A small contrastive image-text model, trained from scratch.
Model: 13.6M parameters, 64-pixel images, encoder arch vit, encoder norm layernorm, encoder activation gelu, encoder patch size [4, 4], encoder layers 6, encoder width 192, text encoder width 320, text encoder norm layernorm, text encoder activation gelu.
Rows from block 3 of the text encoder of a small contrastive image-text model, named by matrix and row number. Rows with one number belong to one neuron. Each number is 128 + 32 x the weight over its row's rms, rounded and kept within 0 to 255. All counts start at 0. Numbers have three digits each.
After each neuron's rows are labels from the 100 texts, of 14976, where the neuron reaches its highest value: "fires on" is the input token at the peak. Only what is clearly more common there than usual is listed. The data: made-up ball-and-stick molecule models.
# fc1: MLP up (text_encoder.blocks.3.mlp.fc1.weight, 1920x320), inputs 162-215
# fc2: MLP down (text_encoder.blocks.3.mlp.fc2.weight, 320x1920, transposed), outputs 162-215

fc1.298:182132041149108113092137211137172126098073095134146114035075131113141148150113126130085078135138118057117121119090094108127133105121144140130161094122153142093131
fc2.298:026139206103136114159132101121055168165201161130113129219187127106144117108152150129143172105119138174137123113115156172118120131144083101124114169140128125158128
fires on: "x"; "r"

fc1.752:121168160121144129122157104093192171140095056158212093145160136093112167156067093129137082074137119153120090153150110123131090105132116176112112149131114141158151
fc2.752:148099082111119131142118162164093090129197168093063148126117123119144096064180153107120179165113110131125157122137140130138126157125139057156150126129124124107094
fires on: "p"

fc1.183:177132116162126144139125157120118164205132109074131159140111130092094143077142116112089079121150111137135132150087119113138081187128081147152094136155168113170147
fc2.183:090104132131157162145160115138120088113124125056116111104121163139096119148033111157143132210126144154166161180064099166107106139109141117102116098102092134072145
fires on: "t"; "b"; "p"

fc1.720:124149085097081117035147080035160088099085135088119086232138104146122094114073140134150146109143174123130122072165116081119120134112171180161098121126155124165141
fc2.720:122130132099068134134190117102108149057104112135088148124160127207115143174172147102151142098161147172056115172099189122130125129197134112100078075078154143109101
fires on: "s"; "k"; "i"; "f"

fc1.546:152054167128139102111156201150125112150174094131162055134101121179157119124151142099128084162134152088132115218105145093043143105117130161139077111173151105154181
fc2.546:093150171111129140110134112095149089170111193119080132164175162145137160084125132173095153135125135156121064058167107122163139044111143099170102146122073139006089
fires on: "s"; "k"

fc1.169:148091107184136180078104125204138110099058138117153138106139183104083091103090088109104155159101104201097150127127120108141123129098063089118158148104131089149128
fc2.169:123100126114155205079143103132167157085084166110103186133136164140077123164056115183146104158135089158140160094118105135113083155120124110086062124063144157177103
fires on: "g"

fc1.286:172066138138146181075106122193153119109059134103140148092145187087084093105080079100100131162104097205108149142118163084134118135106079093105191152126131116143103
fc2.286:130090122091160213092145101143161158098083167088119190121136162133072140164047094176160113159146100158144170104092120134109083158125140117099090130064156170169075
fires on: "e"

fc1.754:083097121116152124076128122127133154106108122037099176177118133161146099140108123114138111148116147130063117116173152120104141060151113128151120122122157173122096
fc2.754:139088137111068160166188069106100098101080140121133113173175093159132115132156147099150058106144103179146174127127154105116154107184173094140069105091105135071120
fires on: " "; "n"; "g"

fc1.755:106146155109131159113099108152089146149145132092130129126170100112131154101114139080113150148122130110119125154095114159138176128068103127076221078145101113179108
fc2.755:163124136112111084109126094189158116103123146145117138072079126154095110100161150155134137090203123184119192122132124128128062121219155099189058136095134147091148
fires on: "<end>"; "n"; "t"

fc1.532:119096152126115097122136092120134113124148151063155132124103122122134153135124146206152132166132154101103134043134212121157112134104123151121158143116143150188086
fc2.532:122174102135146130145129145144108155133089087181132121120168130136124105102110128059130147102114114145132130223125022135110142143160136117127099111098087117102158
fires on: "f"; ","

fc1.259:129142211164010182162167141161106165130056132090168080142118148175135126087118111153158147090123150103188141138167126131158092134148081110130100121131227098118047
fc2.259:113124091080152066141182140176120148066144158161125115039095130131138171119127114125098125109138073162121154115112125171085159184121130066124133125177111139158147
fires on: "<end>"; "e"; "k"; "f"

fc1.72:129162158206127140120104085141146080158139122123125111147077115127069125170140143154134118117133163111111154101121130118120100133143131161136062131126135152126140
fc2.72:135130115024150125158169154173100149042131110180132160163106141135145195165129128107166139125120039177167119124150102110121146157117128083098190147148132142197136
fires on: "k"; "f"; "e"

fc1.428:128036145109160155038105084177150152107117101111079147040123142131115128095119130124104177155165114144144111188097169114120175049116074130129111101119115109141080
fc2.428:145240150161111082229122153067104111108154165151182080177113108118153121161149121113146032101121141126107150059157067148150094176137167115112140118132140127111184
fires on: "w"; "r"

fc1.765:140097179054113095117142101150164195103132130106148141101122125159142108166139130160142074156076147148156118114135075121084142154144123167082050121108162127112166
fc2.765:186115217120097040145123111191137169121138100157141183086150116119180080166095101162089117124078166131132161124140107089099138116182148148090111133120103134103153
fires on: "p"

fc1.653:138130123178174173059138115181138127137072134120143127114125165125075090108104085096137094155120112199112133135117120080110127123109059098106197146099138086149134
fc2.653:126107120098159211070135075134171163088088150088095191131142162139085118172075109177148087179145092142150160088095109144111096148122117091087068120077153158173106
fires on: "g"

fc1.266:121176134142137116158133084126135139134147135106119139128110109097077060147099131100123108074077178101152164145141115116136146175110155188131090139118170120174123
fc2.266:134149144134139137158146144138096104137116108114157093161133171106163136138107104135147155161117108120110123121088176161116095106106126110088178144159154128123130
fires on: "<end>"; "r"; "t"

fc1.35:177153135128165131135110067105076204118157151113105139147134062083108110115121100091103081114105157082123150148160106161133095147107138122131079167130148093152152
fc2.35:109134131142124125181149144124096051189118133108210086130131157093148103129100102144157144149108128111095127126083178136139114122095122112098177143137130143143107
fires on: "<end>"; "v"; "g"

fc1.380:106148167053143116147156120123140192115097135123142073085113149116123155110103114022198096168174133079149143215135110132130161116111110151127171187120115141101084
fc2.380:117100116196104142098114138144114092144198116153117184154159132135159112133161144218062173106112116184118119034113138121138095167138116107132052113148115161122162
fires on: "w"

fc1.5:097161158150134134206114145132157018132034132115115104158141140133125112059143161123089163137128126126113134148147134133089149144149066166095185085156141122166078
fc2.5:153112091128139120105158107124103255135213124131173134106146157145132104181100082141148123125138138131133106111136141131152116106118233092153101177075120134123177
fires on: "r"

fc1.385:112150142070088117105117027095144169106104124148146097138175128165148143123115059069194057136080162142137128103074103155065146120111079098166091139081169121123194
fc2.385:172089192144126091132163125182080149120168092158142168138114142096162117137095116142090095122112141136158136123106121080122154128195116088123113132116113111099140
fires on: "p"

fc1.291:085100130132141144148097111084154186153105116118151145116123102087148115131103122168179144125160169082060135105097129127140135169108150063134153207096204183133121
fc2.291:137149140108114117150185118157116125103117139149126125132120129151120112138140158072057125140114106157159141132101129131165093061142079157099085028130101120112130
fires on: "g"

fc1.508:105150145114126157120097109154078150145144136091126129119159092101145150103114122085126163175106132105112132166087111157140170121090107131066224082150109107185102
fc2.508:157122138119113085105115091186163117110122145145117135067077127153089110100152158152131135095209131173116195117121121127127062126218154106187065134091136157104148
fires on: "e"; "<end>"; "t"

fc1.643:123156120119160096168130154116172087116135145133077095076122120153101062174145053130150099133143139151159114135121165137139147118136145163131107142148147122115145
fc2.643:121083104123100113090128091163086161137125125122180133163124147095178187103131210119078178146119111137112135123142074130104102148129069096125173104124137151124081
fires on: "h"

fc1.399:102123096135104154142083108113160111184106105118168121040120121114130143124103108100094113150120113124134149113166007126115127138131196184130135160106122164146156
fc2.399:125109156126158118092180174113102159090147149157089139190136126140151103155155144130161165107116136146128129141116255137156139123143009098128099075153132137121106
fires on: "s"; "g"

fc1.682:046113126121106144172136182189161069125080094127168134114148077139114138133123112124139129107138141127123165203156144154148156122126127181115112154166123079139070
fc2.682:198123138118163104110110121069107187126169143132065096121122167109164117112132137144120122157119099119132083063108095092110105145155139096150160106101127177111173
fires on: "h"

fc1.386:145108097149155140087115121113101116064094106149127158140067096132124123048146118128109155067131133148164143038098144139141095106086139125112104136087138126159153
fc2.386:125126155090119119115120127146160147142151180122103166098166138124121150154152140128135110157137095167125102197153112126139143128203143129163104153168064130087127
fires on: "d"

fc1.487:126131162115072127156095198134089093084075138153136171162117131066133075113140131109084122164109064081126144083105114134135117076158123102075087219168109201147115
fc2.487:142128137179165063151162102162145127146107179075110124044126094120126197140148134130131176144154109144125129100072124129137146135172154130173162138116065139152098
fires on: " "

fc1.304:173086138152163193072087134196144117082072148120139153116136175084093104093065085108114149168125107176086160132129153091125121132097087109092185161104116126158105
fc2.304:133078123100159195086144103148165154084078165089115186129131163137074121149041096174150105148139096150135167090102117125101072157118132115090075128050144160160088
fires on: "e"

fc1.238:200144144106130136131165118115114111177119131130137113109124126127162144126108156110201105149128094146152119147143156066109140145127164104163122135104156090184174
fc2.238:157100115124152093141135130143161136155089145086156129120099171141177119133120135105182125172071142159109073131095141104156181144097159107090120083055145126146141
fires on: "c"

fc1.392:182149159156129168171080151135114130095115031088164163146173126130117108147138211138077110110150146122130128160158139157155159191141078128139127132153084116148133
fc2.392:105125092128073092093125100133182144130159162184103113153141138144093102146137096136119116153146094175106187129212177113118120108143101125095113144123147128135154
fires on: "<end>"; "g"; "m"

fc1.130:088125142103053168156146146189076099138138114182144168156134129137130146200153119146122174150113119104158118150156141118122152181159116057174159148137122125169174
fc2.130:119137119125215127160114126144101154151141161092139100072143123087109154155106144137121133164113159132130118152044151135144133187096159118118199114159088100162121
fires on: "<end>"

fc1.186:137084176059103080115155136145146198094144140128170154113127124153149097184126129149131080153076146174145113114140086131085159147169115167096067131123129128099177
fc2.186:184129207112085020159116114182135174114136087147138185068140134102200060166089108183087109127086156133127172122147097091107138095178148160100107146121109149091147
fires on: "p"

fc1.703:088120132117155126097126167132169178162087159138129128186111143121133121111111097129168089063157163081103083156169096112049108111097119146137130124130113135050167
fc2.703:149084172122050004122185119131110122087154076120111151147110123069162093111106118141088073152078107129149120127185152122165143130157109162098142124134074117111146
fires on: "d"; "r"

fc1.182:144122169083080119114183098122145115180088194130135104092136084121086180152139151101223091141144123163138115124136108117147104151143113123178138115142176146159093
fc2.182:147091130108167121127140164114138106167095186102143091158077128164144138127082136144164127098129120157103162147114068156138091171059189170120149081088152120179107
fires on: "c"

fc1.242:131102115106109169130113150152122167114107146098141186130176119113113058115109133125132114217123111165087140117100144042148093120102110121105189187128082169120121
fc2.242:146074123070128182130138098145138105098117156064139173128136167115109131105115060129126170162175146138129146113062136167110084134142178100148127112101147166101108
fires on: "f"

fc1.153:109128104122123138227100159127154126091130054037082186158152148056137146120073118204139143172123142113091173131196151124121117087087141068129145130160127136134194
fc2.153:100102130103141138125140183114078112123155142160135113106133132127147146117067100133129105096140103089136115121167119146131147182046133105064190137174124106190146
fires on: "b"; "e"; "<end>"

fc1.281:144134112094122137093179085123141161138124103161139086125203107150174163107153107115150081140136191074150080103085121129084137158123100081165111122123157102132155
fc2.281:125081135132130093102153121157150154124142076120123174172114139077127104151102118103105071125097126128117115104167179040066147122142047087135042140099090092100180
fires on: "n"

fc1.483:114171073144168145086103095134071081112145141111138135109148142183144115141201089103181093128094135153127113135114112167225092122157155081088106141103165139089171
fc2.483:081178101093131135121097146116116110112146136146095118136144164208183130170149152155166088089138169167151097102177105176149105100145171038126149152096151104126164
fires on: "s"; "k"

fc1.642:175079139148146191082101123201149124115053132103129136093135177089095096102070072121101138166120101198100157135122156093120113127101097099096186158118132120161107
fc2.642:128086121097159204087145105146164156093078166085115185128134162137068132156047099176153109153145089156142171097095116127106078155121137111092084130058153163171079
fires on: "g"; "r"

fc1.410:141145174215139110069107140122115138114108123095167163152150161129128166216122156094148108100145128107080122096203129120104151104135164143149087099107132107146112
fc2.410:133137108112096161131126138126093121125104142128141112161132091149150081171102134113111098171162100135158144131255113126137157138160185096114116109140110097063097
fires on: "x"

fc1.620:104175138107107183065117153125109100106090101150080143120130117174087101104152164131113131174141117128141136155152113135105139097143090139085199129131096114099128
fc2.620:124150163197154088115132193142044120092125073193128064162118120130140120131175184103085095088121120105107155121163119139114179102112115084153100131164082080105206
fires on: "a"

fc1.310:125125142092146111138140127127112146136121138179104127125129120136148132143132079160128063149128108107118100110125095118131129101126000126087132152082108150146155
fc2.310:132113127184140049110157196161117119153153069188121083166101125098115134184147169091117105111093152088119145098196162125095157117120089121160072133138071122145208
fires on: "i"; "a"

fc1.396:155142156120117136127134121158157131117131071086105093142195153113128151127096164103146151139147127154108109107144124143138115108120139105065156104138131144046150
fc2.396:109156160122119110171144161118068089111162149125164132207123143124135129152142084100133132132120149075106143172082148118129151093090149146110158120174126100175114
fires on: "u"; "a"

fc1.613:112162078139178174080121103139099097113141149110152129107137139186137130145199084087198075128105129135125107147132107153208099118155132076074113149107161134082161
fc2.613:086176098105126140124102144116118113118136137125091110131130162215186131157137151164158084087134155176150095100179093177151102089133160036125139149100141100117160
fires on: "s"; "k"

fc1.143:099172135170128124145146103130135138157158148113110163147113113126079045126121126099092109064120166128156147175145114125127127186114114164151078187126177115165118
fc2.143:150154144133146136170126148124113099141106109114152101149125151089158144148103115134148168165096115102110148092094174147105110095109155113073185123162138117104138
fires on: "r"; "g"

fc1.404:107177102144126112122130105123158192138147122116102149149091114121071059156105159086104098097098151124159145121168117122160131173114109182132094218129157122158124
fc2.404:128142154135126123178140160136090082138118110110172088145137147089165147129107098143145150141113133104098124130083156149099104089106140097078173122168146132095135
fires on: "r"; "<end>"; "g"

fc1.655:115116099118097137212094185111141128100103104041086171153144157074098172139072101209161141180129116123086189125183126113132125086103151085139156137161130147142177
fc2.655:096111126119144152143158186107084090151148149154143104116149146115160135128069106114128091116129119111132129134166122158137135180055124115061177122199135115196148
fires on: "b"; "e"; "<end>"

fc1.16:097122213171101151107159182136084124099145086114193151099095133074154143146158117085204086167118119107131138190135128124191113095100079111141121155180133063131127
fc2.16:128178160129135176107123148122133150133139116141200160179103128144163135185119076133162039156136090096167097112137113130110131113143131123093069098150148074121140
fires on: "v"

fc1.279:168106102123052158135127146143167143144128141117076140109197136083106112165125124136199185172118142113134116115155143115147135022115123098106155145127090184063119
fc2.279:118140168130118127162113112080093127125150087139127126183134150106152140159099107124095100149117143079142151188121158113142163113081144189093145128162154106165124
fires on: "t"; "b"

fc1.171:166175102128137161107128101071112132168167106133122125123128169105128203134101126077150189196116117077142123171128093122136091129125185143128141196113077143146148
fc2.171:130112142130138148127166114160142127074085141117139145117098195157159137108107144145098088154142134176148177131117127119120112092186093112128080112128107171182180
fires on: "w"

fc1.636:191074132113144160080143150114110130098079078143144119091059137124159126051163080095129131071127138141144122057141140124177091107095121135098071172082152123190099
fc2.636:097156136113132106114129108158136121125179186112089178120155120145116154150125158150126131171148095161125123179162116142121142143192159119185138165172053129070171
fires on: "d"

fc1.105:104138148116134171113114118162105144139153134095118143123161098098121162103120119090114153142129131112123129180094112162138159136084112135071238090148103111173104
fc2.105:162120141108110091098126097185156125098122148146123139072076125158098123100167158155140135108211122181119199126125122124132067133225160105186069145103137152107152
fires on: " "; "<end>"; "r"; "t"

fc1.716:106162081133177153078107106148089096117147159098137130118140141181149124139195071089187100128102141144122097148113131158202104120153140086078104156106151133084161
fc2.716:078181105089125141114097144115118117110145136138090119136138166220185140167148151159167082091145155176146098107178102175153106096144169035126137159100147104123168
fires on: "k"; "s"

fc1.588:135073126138095164134153106123126092152098099138169088137141116143136115115089103096130116100156105149130103180104182138120094163120094117097100127137092080122171
fc2.588:165170155106181086138115130148092127133155148079084151133145174144115119121151139182115174131086115135153163097174078125140176099135132092166153165119129133112075
fires on: "w"

fc1.427:103149186124127133093158155127094125129149092142129108132142174143112186088102080145068123109144146143115115230093166124108197110074115130078210063105076119116141
fc2.427:154116145110110070118118091159154120084124157150121137077097122158121118108159151139146104088184100184108159077172102123129079134209160071180082186103124135102147
fires on: "r"; "b"

fc1.606:141086110189128164091118129192138112110071145121144128119143177116080094100072097119101161160107107190095138130127113118149146150113074100119145147117128096156148
fc2.606:118103123123154191072141108128175159089079160118096181137134159147076110161054126183145099151127072163139158095126102131112086156123119104083051127062144149179108
fires on: "g"

fc1.711:116123201172130128125173187157095109117152107090187142147100129093146136137133095094186075156102114126167140189109107124185100100083086106129083145170125046123142
fc2.711:126167165129136182119118146128137151139142111131195152185106137155163136180117073123163033153146099106166100121125116123110115118157139126084071105158142071114137
fires on: "v"

fc1.496:147132135157121209115178145126107098138131137134142149094101122165110122110172093141177130131156145101207161161113156142099136126086142163170159149092141113152178
fc2.496:079128091131120082169125152153116146141135150113108110067122158134239179126127122129105166143101198161081075119123116082132151105158186141109119111138132130095096
fires on: "c"

fc1.326:107158140144145136112126132078121163159105104101139115161147072089134127164109075204161164187151098144117113119104112135142108030096099121156166129177119143132153
fc2.326:098150109087112141151169139121068093067102111171129143093122131149139150086119115057118120107097077135111108084222109131114097116140138118103116114178129133148100
fires on: "o"

fc1.571:192150149108134129131161137117117109174130123127133115123133123121162142119111149106199129140134106143144121144138158064096134154127156108156108137093147081192176
fc2.571:149107118121155087142131124148160129152097143091151132122097171142185113140115137101179126168075142156112078133096134104153179153089163107084121079058144124143142
fires on: "c"

fc1.316:108128123129114133147136126132166187069090075102122179114162116097109138167117147180133147152139119146071070133098170068106167168134122106163123142135075113098130
fc2.316:135145126058174105055141190145070138074154106238109128137095089132116202123132155079080114078100040111144136092179087119109140156145107096139127103154103118158139
fires on: "i"

fc1.208:159106161090123074110147175122146157114196134151155075127137128100154125161134097071186042137103155132105112112104123165063123149146034176112114131093162090147169
fc2.208:154118159091089000129159152136106124082202091155133137107126129085184099126123132100096067134122113131120142103136151113121142161220075168099127144144119103081145
fires on: "o"

fc1.669:112143112144125166182168165173108173104130051050117166159168124078149154133071121178141181190109158138096118126156191131123106138063126055138147137173091150116168
fc2.669:111087166060152152106096160094100153058163108177126145120156139152146169144117129110135104088146076118151120100126117120132117176055139069093174101168107123165139
fires on: "<end>"; "s"; "d"; "p"

fc1.581:104164132117113193176107014115136154108115194123081119147198123114153130118162122113169147119129179111151102130088144143112107146122104073181142083095165115113125
fc2.581:143125156145080187129177090195103170094103127144126175183133130127137116124083085137142103125096147155131155091153167096121129124235127070099103111094104113110138
fires on: "n"

fc1.173:128126142106105144120128149166127051164130080131187085104146158143118116121114142130142123059137115143160140179113221130154115150127098120160144137121133122176096
fc2.173:130128120187144107154138121092160196113146181138066177156143094135146140136131107123129160199114151099097143076157028124118149116128179125092129121135141150068173
fires on: "e"; "r"; "b"; "f"

fc1.138:137141099105127155102189057134115139166131110141124097134192124127165171130163119127147119131132179061158082117093103124102116168126143074138130122149133118133182
fc2.138:123104144143132115102145132158180169140146091131128177185118155095122122150109115116112089145104131134131131102199199055080153124164063085152054155110094110104193
fires on: "n"

fc1.408:166099138139132197109151092176136117123061158112156086128162100116112168131103116121149155143126103192174141151103097167120128143087061109142149152131153094180139
fc2.408:124100134106165198083146119134159152107072162117119154174116152147083140159050110169155098141144082165120180110110087145114081164092147133087094126061172150187104
fires on: "b"; " "

fc1.647:141155112143122111121082173130128104155054133151084108141172125154143119125143122159042150043113088123144122066145146129122061131080119131170111123139112152110145
fc2.647:103130144126100111146181090144109153125237135094162117089102117131087125110133149112200143191133163143119143161120073127145205121150119115089155117105126105137096
fires on: "h"

fc1.445:132078141151092120140076118131102169139139116057124159132183144097148161156135153160132190149110139087101124140114136111176151156100120168120101161190082161104097
fc2.445:081127094068150082109137155117092111090143099175147154173104096112112146133105094127125116094135082135177132136112091148101126167129130098152173079124102128163151
fires on: "h"

fc1.555:163157121082096108108127056106107204095138116136129099115168132148155139142125054064170062132090148144152113107086129144050161112132033106152095141072181110118197
fc2.555:181088199138106053132162142173085148106164100153142156133120141102168098130101115133103092118113148118136125110134124085119159123218096104109092149120116104086149
fires on: "p"

fc1.222:125153060138053106072121110142137095118130089116110109126115168167138145129123083128130107135129147131181117130093092106127108087164126087125124134130163119129182
fc2.222:131119148112059111151139082171120149060132162168111070124092122152148117104118177108124108157123117138092134187068140149068116103130097063126172098114119104154111
fires on: "d"; "<end>"; "r"; "o"

fc1.159:129139104113139158092170071130115136178153111140115096114170128115153168121153133132147107147142197051146092105111130128095101139162134115116113129133123126142164
fc2.159:118090131135143101102143119154160156126141083123123177170115146081115120151112130109104083139104111133126117115170174044059141116141042091148037137102072101112187
fires on: " "

fc1.375:104112110118157132097157141126157116161162126091107150161130117040141138117149145121095076161143149095129109129122154134123083131169160172084085128092038139105158
fc2.375:100108113138146123108126154142160151131138101130125137157106115067099161142111139121118115140115091148114128162153162075080126133152022108149062109119080118143178
fires on: "n"

fc1.738:099200140104091187079134182118119093090105110152087144127138113184074107098124156161115143159150119121126131142137089129099109107147100119074196096127111104100163
fc2.738:132155134216142098106130163145061130106125080197126031168110121120128123136162185095098093087114134098108158135171125140108173101104109094157069125159090084111214
fires on: "a"

fc1.62:084165172124105136112126145141112152107151099130170107158136182120130216114119119106107077109130124133113064209097173118081171110079118143116249063117049158154132
fc2.62:163114130114115074135131107166127107095125164145115144100139124165128101117148136178131116051192101206113168058198110122146100137188159076172051152112098136067135
fires on: "r"

fc1.129:167135127139100161114120182158093148133177146156110121132160129026148132132096118083103102156099126081131138069155171157119083126137078176179106163127095094118182
fc2.129:151128194112131027108147172158130133105182101169167149124125098131158083131116134057125124101062138115104139113122070150113132180170133145123154125119149096101137
fires on: "o"

fc1.714:083189175134120161102129103158104141139146104127133116134147139143117187110108117136085116143129132124101112207092183155090180086090107150087226072100104081187134
fc2.714:171114139123115059133114095172148138091132151138121151069093135156111100120155147158136122091195130202124175097164091123133086143197168083185063153120118150083154
fires on: "d"; "r"

fc1.77:201147144099131130130162119114118103175114138142142113106117130123155145131114147101203111150127098148146121144145159071115148150129172102162117135106159089191174
fc2.77:159099115117156093141136130146164133158083148090156127120094169142174120136116134105181123172075139162111077133094140109155179147093157107087118083051144120143142
fires on: "c"

fc1.679:118115095164120086134125132153150068136137105158138156168099105114121135124097122052143105158110098151144151075120133144125173106107094173082127116158087121139141
fc2.679:143118164112137138127122121150109176133103124095096107082169179115138156144162132215143200108123154125127109162114133100127138146133195058197143143101150155095114
fires on: "r"

fc1.83:096133132154120093091144123103105105183114177133184131153042204105130107091126094092111107094147134088125139140099107138139077138115135142123111121081119093132135
fc2.83:174129110078162155155135109143107125087122117122078153169124120126141151188129116139193168133086084153158154094165147097094123149114105062079165158126137107108138
fires on: "e"; "r"

fc1.540:103138140101185140095146195115093095146113120212117147111123078139149200109183086139182154211149064093175130087138172143193125175098072073134150094104138165132134
fc2.540:185149140136183100113085165131106158131102145099122107174123113065120168104083157142178145184120139146143157127083182114108146111108052098149144121114108081143157
fires on: "n"; "h"

fc1.95:131167119159131129122143127141163113116175125115159166120157147121093075109149128089103065042090153101171172150133131114129118188134056193146113150127181164161141
fc2.95:146147155151133123163147152128103105141078114100142109177117134079160153142098114118158196163127121123102106087124153152094123071104196109077168131172151092105125
fires on: " "; "r"; ","; "t"

fc1.93:121129127142110045200115088074179168119150141137167139043087084084086112144067074187113099104174140069171129111132091132120163165135216098132134148126154144095115
fc2.93:128129135122149215046137185148082086135111115139099139183151167166176129099186180084134200151067113150094137146117169143127101127139002158124134104123093128171130
fires on: "d"

fc1.311:092117128101130135125067095162113150151121140166085164182089130102161130124113168126156146186118139097096165159182148096158154093152108175108073188129094151119178
fc2.311:114122108144118097114172133124139132140144101144123113161097126088057186119080131125121149114107165152128140165101116126106128169195052146152086112122104165144159
fires on: "n"

fc1.161:146123151093122069109137174138128152123166117155177061114141127110165132140111120091184037114109150144108098110127116158066129140155034126101095131112174103112162
fc2.161:162082159099074000144163152139117145095185084147129129123132126090178101114129118112094071119114099145110141112159153115123134135212074172109139133140121094070142
fires on: "o"

fc1.538:066118107147127099164115129115156076119118127126076110131117145135114134132120156144141121165132125111115113092132125133131119154142140132198115135133107137190125
fc2.538:165131114094130169091137139140103199129148146152203142133128116136121137131122102137082127086140104132143149161110124118134124113121081114061157120127162119105134
fires on: " "